config = dict(
    arch='vgg',
    train_examples=145000,
    image_size=64,
    num_classes=[10, 7],
    hidden_act='relu',
    widths=[64, 128, 256],
    mixing='cutmix',
    loss='cross_entropy',
    epochs=34.3,
    lr_schedule='step',
    warmup_steps=580,
    adamw_weight_decay_other_params=0,
)
Rows from block 8 of a small image classifier, named by matrix and row number. Each number is 200 + 30 x the weight over its row's rms, rounded and kept within 0 to 999. All counts start at 0.
Before each channel's rows are labels from the 100 images, of 14848, where the channel reaches its highest value: "top examples" is what is common among them. Only what is clearly more common there than usual is listed. The data: views of escape-time and Newton fractals.
# conv: 3x3 conv (model.blocks.8.conv.weight, 128x128x3x3, each kernel summed), inputs 0-63

top examples: grey
conv.67,203,189,190,215,200,200,199,172,237,197,191,195,209,196,198,125,202,185,216,200,214,212,215,169,220,215,200,228,201,202,181,244,209,171,195,203,203,213,172,208,199,200,201,191,166,226,211,316,229,250,252,291,173,319,126,190,162,190,246,201,186,200,182,215

top examples: Newton basins of three roots; Newton basins of five roots
conv.100,212,272,183,290,200,204,201,183,190,192,223,182,193,154,185,179,196,200,200,200,196,215,198,331,201,191,200,201,217,173,201,202,199,165,203,158,251,227,144,198,202,202,196,186,200,192,200,201,202,210,199,196,343,200,197,198,261,191,208,242,166,200,250,179

top examples: vivid; Newton basins of three roots
conv.23,211,192,204,203,202,200,203,205,154,204,185,181,201,173,204,228,200,224,200,200,202,199,198,353,208,201,200,208,0,235,209,194,200,201,203,207,228,186,207,201,215,208,201,202,214,189,201,201,202,191,204,226,204,204,199,201,173,197,201,199,201,187,190,210

top examples: Mandelbrot set; burning ship
conv.64,168,249,198,188,202,200,190,215,161,207,121,264,191,238,204,184,200,198,200,200,204,218,257,202,193,177,199,155,258,185,186,200,197,152,208,120,202,319,201,220,267,200,195,190,200,194,200,200,208,210,200,198,191,218,196,189,212,204,234,199,188,205,198,214

top examples: tricorn
conv.22,179,230,159,170,200,199,200,200,193,199,192,315,200,196,189,203,201,204,200,200,175,200,185,202,237,198,200,208,195,193,200,190,199,187,201,217,195,188,196,100,154,251,201,189,200,126,201,198,186,208,202,204,203,202,146,197,110,183,165,190,192,196,183,101

top examples: burning ship
conv.43,191,193,211,201,201,200,202,201,144,197,199,194,197,209,208,185,203,212,199,200,213,201,235,187,0,199,200,226,168,205,200,208,144,199,207,200,221,195,207,205,193,203,201,191,200,204,233,205,201,202,201,168,190,202,77,218,184,201,198,170,199,205,201,195

top examples: quartic Julia set
conv.41,211,153,234,141,207,200,200,209,184,203,199,189,203,201,188,194,186,201,200,200,187,200,198,213,196,217,200,222,191,183,249,198,200,256,200,200,190,158,176,172,217,197,201,204,200,203,203,207,201,208,196,213,187,198,195,192,182,193,182,190,146,184,195,181

top examples: Newton basins of three roots; Newton basins of five roots
conv.61,202,208,187,199,198,200,200,209,201,198,202,200,205,197,204,226,200,200,200,200,190,201,199,216,133,206,200,210,213,203,200,201,200,197,204,201,212,180,197,177,193,201,200,227,199,199,205,200,199,200,200,222,212,201,148,204,225,201,198,205,187,199,196,226

top examples: Mandelbrot set
conv.113,277,202,113,178,200,200,200,204,188,199,199,198,200,200,200,209,216,198,200,200,204,199,200,217,202,182,200,213,200,207,200,201,201,176,200,114,192,188,142,171,145,201,200,281,200,194,204,204,207,191,199,201,197,201,207,220,196,199,199,183,185,198,225,270

top examples: cubic Julia set; Newton basins of five roots
conv.115,200,221,185,320,207,200,200,202,146,200,180,205,200,200,203,234,278,201,200,200,192,200,214,199,213,200,200,208,179,190,200,200,200,172,200,311,274,194,200,193,176,251,199,197,201,203,201,200,200,199,199,204,190,193,248,210,163,213,120,200,187,201,214,182

top examples: burning ship
conv.87,229,199,209,206,199,234,200,194,214,195,199,199,207,216,195,221,200,201,201,200,186,199,297,211,202,201,200,195,154,185,207,203,200,222,206,170,180,238,228,202,212,203,238,315,200,339,193,199,201,265,196,202,200,203,154,199,206,183,305,192,236,205,165,192

top examples: grey
conv.104,206,195,205,182,200,200,200,198,193,209,184,205,207,195,201,204,202,185,234,200,192,200,189,198,277,211,198,289,197,208,210,153,220,226,197,196,202,243,146,174,202,199,200,201,201,220,235,327,194,192,198,276,171,200,237,188,217,197,205,247,201,201,202,195

top examples: vivid
conv.81,201,202,207,200,200,200,200,201,203,200,201,199,200,200,200,198,200,200,200,200,159,200,194,194,198,202,200,188,194,200,200,211,195,208,201,201,204,200,201,200,191,203,201,199,199,198,207,199,200,202,202,201,199,199,195,197,201,203,196,202,202,203,203,202

top examples: Mandelbrot set
conv.95,206,215,236,192,197,199,211,200,244,203,114,176,189,205,196,205,200,191,200,200,192,190,167,152,182,197,199,242,201,174,195,200,200,128,158,179,210,190,230,177,296,200,210,184,200,296,201,202,195,223,201,201,166,200,133,170,165,255,307,203,200,209,202,197

top examples: Julia set; cubic Julia set
conv.44,217,175,168,197,200,201,201,200,167,236,200,203,248,209,197,201,200,198,200,200,200,201,175,221,199,173,200,197,183,205,197,199,198,182,236,206,189,198,201,194,171,200,213,239,200,199,202,200,223,202,200,199,201,200,245,204,201,185,216,195,200,178,198,213

top examples: cubic Julia set; quartic Julia set
conv.58,196,193,218,183,198,199,201,234,131,201,349,239,225,197,191,174,180,199,200,200,209,196,181,201,184,196,200,175,198,201,210,208,198,251,200,170,184,178,229,154,174,199,188,192,199,202,224,228,202,197,196,205,209,200,193,172,220,192,204,212,151,181,170,193

top examples: Julia set; quartic Julia set
conv.49,208,168,189,181,203,200,170,207,240,197,258,206,235,291,203,179,199,226,200,200,231,212,204,41,111,147,200,242,316,214,212,206,200,207,209,196,218,207,199,197,192,200,185,219,200,202,193,198,195,182,199,223,222,207,124,191,199,147,196,216,200,192,247,206

top examples: cubic Julia set
conv.112,160,219,144,198,200,197,190,194,197,186,210,243,212,192,198,242,196,210,200,200,196,193,189,208,186,242,200,212,205,190,201,197,209,79,200,148,211,146,199,187,195,200,190,172,201,211,219,199,193,152,199,199,215,195,218,275,157,250,178,234,200,227,227,121

top examples: grey
conv.33,172,167,179,203,200,200,200,194,180,198,195,188,199,193,202,200,199,200,200,200,185,200,191,199,185,207,200,332,214,198,206,248,199,277,206,202,213,198,181,172,162,200,191,185,160,188,160,323,202,203,200,228,175,191,174,221,186,188,209,204,196,202,227,174

top examples: Newton basins of three roots; Mandelbrot set
conv.119,218,183,220,210,200,202,194,202,225,198,203,145,193,202,200,192,184,207,200,200,185,190,294,191,186,206,195,192,200,178,200,199,200,205,194,163,127,167,281,153,238,201,190,180,200,260,206,205,201,189,202,221,151,203,188,208,194,207,207,314,202,252,269,134

top examples: cubic Julia set; quartic Julia set
conv.21,195,199,144,182,204,200,200,142,191,211,180,192,200,200,210,163,208,215,201,200,196,200,224,200,192,191,200,229,199,178,197,197,197,65,199,182,233,151,181,180,228,213,209,195,200,187,192,194,194,194,205,242,206,199,177,203,190,209,231,200,173,201,188,193

top examples: vivid
conv.76,214,204,194,177,200,200,200,191,212,224,191,207,195,207,206,196,202,121,200,201,137,200,214,172,197,202,200,200,163,188,197,271,200,202,202,197,200,209,201,202,170,205,206,185,200,195,172,209,203,206,210,262,184,183,186,202,167,215,190,194,195,211,205,192

top examples: vivid
conv.11,176,186,184,156,199,201,201,195,176,220,177,188,199,199,163,193,192,215,199,200,194,199,193,200,154,191,200,181,104,238,200,248,210,185,204,213,172,213,217,223,184,196,205,182,200,206,197,211,201,171,224,352,158,241,142,207,189,212,198,228,197,187,252,201

top examples: Mandelbrot set
conv.2,175,241,119,194,215,200,209,217,198,207,206,209,200,201,214,149,224,218,199,200,198,197,196,202,193,201,199,193,210,159,200,205,220,196,208,127,212,216,185,123,352,195,205,200,200,204,174,197,200,214,196,207,210,198,196,192,156,145,285,202,236,212,200,213

top examples: quartic Julia set; Newton basins of three roots
conv.84,212,168,198,207,197,200,201,207,199,215,215,203,202,187,198,165,201,199,197,200,193,196,201,246,241,271,197,215,59,179,200,200,199,187,203,168,202,164,241,225,251,229,201,197,200,153,193,199,190,178,199,191,125,200,149,229,129,200,204,184,166,208,181,209

top examples: cubic Julia set
conv.59,174,227,297,203,204,200,211,198,165,198,144,215,194,192,177,242,192,207,200,200,209,202,194,186,185,199,200,186,235,166,196,206,204,204,201,138,241,155,247,244,323,200,199,144,200,185,201,201,203,165,198,225,216,199,176,139,194,169,264,195,207,228,190,254

top examples: burning ship
conv.65,198,316,227,237,200,216,187,194,196,230,208,162,199,161,199,197,193,192,200,200,208,202,314,186,284,216,195,204,171,206,205,207,232,182,185,168,203,176,204,192,181,200,199,181,200,196,197,199,207,198,199,209,233,193,348,197,207,221,222,151,175,197,202,169

top examples: Mandelbrot set
conv.36,200,150,181,203,200,200,207,206,247,195,184,206,204,201,201,183,202,216,200,200,214,196,196,197,203,199,200,178,199,202,203,199,200,195,199,185,203,177,173,200,173,200,179,202,202,189,215,209,201,203,201,225,204,201,6,201,167,202,191,288,182,210,222,193

top examples: pastel; Julia set
conv.118,205,190,206,201,200,200,201,199,201,206,211,199,204,200,198,204,202,242,200,200,182,200,197,194,205,206,200,200,184,197,200,203,201,203,194,195,188,189,198,198,201,203,198,206,207,205,196,200,200,196,213,186,197,212,215,199,196,201,199,191,231,200,198,201

top examples: Newton basins of three roots
conv.78,209,201,214,220,193,200,200,200,203,201,195,7,201,201,219,200,199,198,200,200,185,200,203,200,199,206,200,171,192,205,200,200,200,215,200,220,200,221,200,221,218,200,198,191,200,224,207,200,204,204,200,198,192,200,191,194,220,218,190,215,199,206,185,196

top examples: Newton basins of five roots
conv.99,233,237,138,200,200,199,203,199,194,213,214,194,170,168,165,204,194,202,200,200,86,198,181,214,234,207,200,214,184,179,207,203,194,180,229,183,160,159,225,190,206,200,202,197,201,203,200,204,172,228,192,199,196,209,148,207,184,278,217,188,200,240,184,220

top examples: Julia set
conv.31,182,241,201,186,201,200,199,292,183,199,204,203,182,201,199,201,212,197,200,200,224,203,184,195,194,209,200,189,183,211,200,199,171,198,217,178,201,209,210,161,194,230,201,194,197,193,174,190,171,203,202,230,198,204,108,200,197,196,189,185,205,198,219,218

top examples: Newton basins of five roots; burning ship
conv.38,201,200,312,200,212,201,202,201,193,202,198,215,260,190,211,161,201,194,200,200,151,212,187,208,168,209,201,219,211,176,200,188,200,293,209,165,198,215,211,235,174,199,212,197,200,192,224,202,226,238,197,197,173,200,235,198,188,104,182,203,188,191,201,214

top examples: pastel
conv.39,204,193,203,199,200,200,200,200,200,200,204,200,200,200,200,204,203,215,213,188,186,202,206,208,202,200,200,212,203,202,200,221,206,204,200,198,202,201,202,200,195,199,199,200,201,201,221,200,200,200,202,210,200,216,201,201,200,201,199,201,200,201,209,203

top examples: pastel; vivid
conv.103,202,189,202,204,200,200,201,209,193,208,191,185,201,199,204,202,200,226,201,200,193,201,188,282,213,215,200,203,189,204,203,195,197,209,199,214,211,202,216,201,208,203,194,201,244,208,191,213,203,197,216,233,186,219,209,200,221,208,202,191,216,211,212,202

top examples: vivid
conv.126,204,201,198,199,200,200,200,200,198,213,199,201,201,199,200,201,202,325,163,200,205,200,197,212,210,199,200,199,206,204,200,198,209,198,200,206,198,197,198,197,201,200,200,201,242,198,0,200,200,202,202,198,198,205,217,199,201,201,202,200,200,201,200,202

top examples: vivid
conv.29,198,202,187,199,199,200,198,199,199,195,188,196,201,203,199,203,200,271,200,200,201,201,196,149,188,202,200,193,214,212,201,229,378,176,200,201,193,191,194,194,195,195,196,195,232,200,183,97,199,193,199,200,176,196,211,204,196,171,217,202,199,199,193,181

top examples: vivid
conv.109,196,191,199,199,199,200,200,211,205,204,187,198,210,212,200,169,198,206,200,200,2,200,194,200,161,196,200,45,199,199,196,232,200,201,193,190,202,207,196,200,195,200,202,198,195,206,202,198,207,213,200,314,208,202,197,198,197,197,200,204,201,208,202,213